python train.py --model="image classifier" --dataset="rendered dice on a table" --train_examples=145000 --image_size=32 --crop_scale_min=0.8 --horizontal_flip=true --targets=["dice"] --num_classes=3 --arch="preact_resnet" --norm="batchnorm" --activation="relu" --depths=[5, 5, 5] --kernel_size=3 --stem="single" --avg_pool_shortcut=false --widths=[64, 96, 144] --label_smoothing=0.1 --loss="cross_entropy" --init="xavier_uniform" --residual_init="zero_last" --optimizer="soap" --beta2=0.99 --lr=0.0015 --beta1=0.95 --shampoo_beta=0.99 --eps=1e-08 --precondition_frequency=50 --max_precond_dim=1024 --merge_dims=true --one_sided=true --adamw_lr_other_params=0.00087 --grad_clip=1.0 --l1_shrink=0.03 --steps=13600 --batch_size=64 --epochs=6.0 --lr_schedule="wsd_sqrt" --decay_fraction=0.2 --final_lr_fraction=0.01 --warmup_steps=680 --weight_decay=0.2 --adamw_weight_decay_other_params=0.01
Rows from block 10 of a small image classifier, named by matrix and row number. Rows with one number belong to one channel. Each number is 128 + 24 x the weight over its row's rms, rounded and kept within 0 to 255. All counts start at 0. Numbers have three digits each.
Before each channel's rows are labels from the 100 images, of 14976, where the channel reaches its highest value: "strongest on" is what is common among them. Only what is clearly more common there than usual is listed. The data: rendered dice on a table.
# convs0: first 3x3 conv, stride 2 (model.blocks.10.convs.0.weight, 144x96x3x3, each kernel summed), inputs 0-95
# convs1: second 3x3 conv (model.blocks.10.convs.1.weight, 144x144x3x3, transposed, each kernel summed), outputs 0-143

strongest on: black die
convs0.49:125097115123132127115131128117126123125140061135110040128132128134125128128123127132119118126125102115135007125122084132136130123117136109123140137143128106148032127114128127131086123134126133134115127138121127135162105101152107119120129127116102120084127144127114098128094110114128119137
convs1.49:125106132128137101134124139148138111098037086115129133136128031135130128191128120124155128131128155126122125103131135139168126105147128173097128128128118141244128120128128128119094129128123128163101149124143130130136157128110145129127128123138086128103124159128128128121128128076128133128057161137128132128112128094142152128099128098095099128133064123128124088114136143127124127131137103128128149133128116123128128113128079129125136

strongest on: dice: one
convs0.35:108114098040132108137087116068127118129114114109121115069123113156110118139165114097111107115123133122138121124134186135105078138113123121147129115114057101114114134123108119125126123123098142121119134140137049151138141114143086109120129127133092117149111122131105129113125144120094126108
convs1.35:106105139124121142126118131115128125127134132129162106104043156124128123083130128112160129127129124099151121100140137130122127128130141140122113128141151115125117111124123129137134124175132123105153119171124138152133130126128131112131131164130127170134123122130114127133127110114120127130123081129185122102145135132128131131145154138000173128128139131109112132131138123134136119137172121171123155128126155130126139112130140128128102

strongest on: one on top
convs0.99:115111138127142134086130128132130149133129143140130127122127129080128136121071129140139140125135043142129134132059059073136138079126140089097091112128140149128127086137140141144127131100097128128129129127133135115129116136135134129082144132056129139128133124127132113136075119131146129078
convs1.99:113119139166113114173118127138128119126169130121108121128131070151127133138119108157099132122119117151103135094128130171074118128205128184161127128134173115142130145128128067107095099128130126129120106121139123127137114127112131116103151165121151129117121109135157115128129135134127171133150114146141129101108122089148146119121125117136127122157151134054103129153117121130092153135105127120144039120185087144126129119130089082125177

strongest on: white die; yellow die
convs0.16:125128191224153131187133108124120141117117128144165129128127127122152157126136138099100138146138125123122126170127121109125138118123128137124127130124120131131135124129136168153140111130129132127130127147149207137124224171122141153129126102128133152129125131131135122143132120115060109131
convs1.16:152089141139108123145073142115139068133131126095118111152156053152132082153103130127078127119086110141137127083112130167090137119103095082093129140129118087132140145130124129098143121127127135128120104084143072135132112141076124136125127106161089126088111143145125122093156145127142148129115122132110130142154116115137128126107128140157132097037093099094129120119123100117110152112108125129136096102135088123121121102118121106115148

strongest on: white die
convs0.132:118110088125148076126127103103127128127123135132122120132131110129126113115132131093103107065076144052136110062131134124118124127126118123113043125199124114158116128111058126137118125125111126122137088122127091106126126095139124127127116129120119146134117125127120141105133133105109105151
convs1.132:137152224137130131107112125147129121126128138128167142054107087130112190145131133112136122103153162123128076115119134074108128126114151136111110126134140116134154131123124133150186116124104121167116129118124200123108130127118131094131130166128115141132078227124122153150125119126113125134137102129129125131053149114112124119120142143118160127140127141134114148143125152128115133122116152140124119108123129125078125126164148145137114

strongest on: one on top; yellow die
convs0.76:143113217143141130131144172181118191143136116129133115186127158138094105128128147129134111135193139155130113147132135131137143135142101146137141118102101179134136149147160175130132140142129129132134132126125177118144133153130133193127131155135116119129159133158171143116132151131124144131
convs1.76:104102134150106119134083148112134100115095112128081112128139005152127116124131139121125126094102138143128121110123121122129131126136118114123123129130094109164126139129143075120094118135121128127143134115148082132112119133114123134146129084142115122115091143136135124094139139082133127126106164130128126129128123117135128103059114048062119095079084109117147069112137119120110152122117115121132093123132105134113121100117114133120166

strongest on: white die
convs0.78:124065132147127113105105123131069128128121125123113140102099087109126112131110115115114126134122119129159106126110098112065127110129099125082083108131126127166134103134114138136142130088104117056127056103105123124072109128117125124114100129097127153115130098133136093150120108165126104144
convs1.78:126097202170163146128131123175125123135135137127118127081142105120118069168115134138168104122111144135156093089083122117087136102124130159101130143164140115148134148129144143131185116082109136168186113139128108127132122131130132151097128129133115139121080130131140140151147141118141132103190155119129121147057122132118160127110138125121179140093105119126130134111114121118102179076144124137138104101131152126131112122147137167133140

strongest on: white die
convs0.44:125088117146136135084127137131125154127129113140115131125135131137108139137077129166123109138150096147134103175104027127134125124120154059055125118126148119143094093127136143134082127128118116126123134133127152110134096126134129140076167128105106158096127122126113121127111083126113126126
convs1.44:140101112148115139135128123162132143126106108126115116132138032135136102143120156127083113114133145159147122131105143179108146124128104102111137140134091109151132152140140077128137123130124137109099086050129126134141113133123095137149165088136116130120125129143110146085141135150144136118105155123137144128143120111119234137092133113167116069098109114121130108103109119119084159128090117134141078151145117133146111131113135116135153

strongest on: yellow die
convs0.69:090104120142140127061140129134134148122142139138130083115087100123118175109094125106127115091152080128102105129081086100142139089146119099089128118130105129128106088137129130131127133103111120127121124126093133121120076170123120142077133127089146125064130123125126094126079121135117134098
convs1.69:097095132138122101145114120167126104135108122166103104127136012151101113116149150128117127161091121147132161127122128154126125122097092126124121137130123134130141133129141104119076104117124131127085125112146144135145126136128092167112127083167139124123117139132135123132130132123124159106105135126117122095127125118126102067101125083096103109113132115129163063069164120122067150125075126133138110127117105143125103122129141074100126

strongest on: dice: three
convs0.42:117083120126117130100125126125130127103129073116128095126122125101151123128091122125127126126123050127123109098093038124123129123139117101123122101122127124111055110127121125149069130123119123105127105110124125102114060096113123127125108143063130120109127124134121120088110118137124128126
convs1.42:147050099128126175145120132155132154113083111140120152132127104137139133129147137144148102114135113153106168068080095122145123126155122106112127137135090132149124109140143135141112161122132150117157128067114132126132148126147136107138239124127093154129134150138130179140122121122115149102184150133119141129090124149128137125132120129047108132124129200100121138113123143104138137142112112126132106128159129137139122146148138127126144

strongest on: white die
convs0.19:148130119124121147142080180124116115092089131114145125121164144131126125141150082165129119127039150119154136108130146139115116160131134138136143126139139126160090138118176111101124137157114102127108133147155113125144150126153124120144132136150037162144091123117120082133151120137136120167
convs1.19:112104165195123134129107131152128125121124136122076144127133063108125128123112106136094102135129103153127129119127103135109128128107127125089130136133107126103134138074124104146141098128155130128108154083127108131242128133048134118142120138123171152123107089128132113112129130133132131125108103129127130137130129124169132121125129073128122104115114115102159101118135123063123136152125128120128152133142101136131127128128058077150153

strongest on: dice: three
convs0.12:088093107090105120095108130125102130126088121101124134133132121091115059132090148123118114125075070085103103125090113076126122108099126092117118125073128120079125114122125120120120086131119161128122116132124108159121125109079131107109126122111082103117124124127102123125125125089118119104
convs1.12:140094071122135150103108117126134128131152118136154160120115255123127216116131163122167134131137159131126143157072121102160135115123139162146117123125152123145117122121144112139139123168155127134174132144127134191136136130126125110144130138125121138142138144133119133163119133148119137120171105147157157104112129137144121123120133132131133133128130145126109145153156173091118116135119134157126114139140192138135157138141139132115085

strongest on: yellow die
convs0.63:121118130127129102127121125122163129123121132131211127122099124123112152120122136100117121130129125093142101130124045119128158107199132129127112119127125129115125122139107126132125255112135135111114125127113125133126125117116128129127111129112125132112127131142135142126109119190117121123
convs1.63:119161116122117135129199133169136106110140128129099146128129109128130115255142122132169129162124138129132155244093101115114135130120122118130130132128137136121130129137142098132120126113117131128145131115131122141130123129124121156158126114130138121123130138137124126122129129152129128121075121131133119131084114142141095132084104119161116123138115148131137120123150125144123126128117125138132106127118125140126104130153129156123175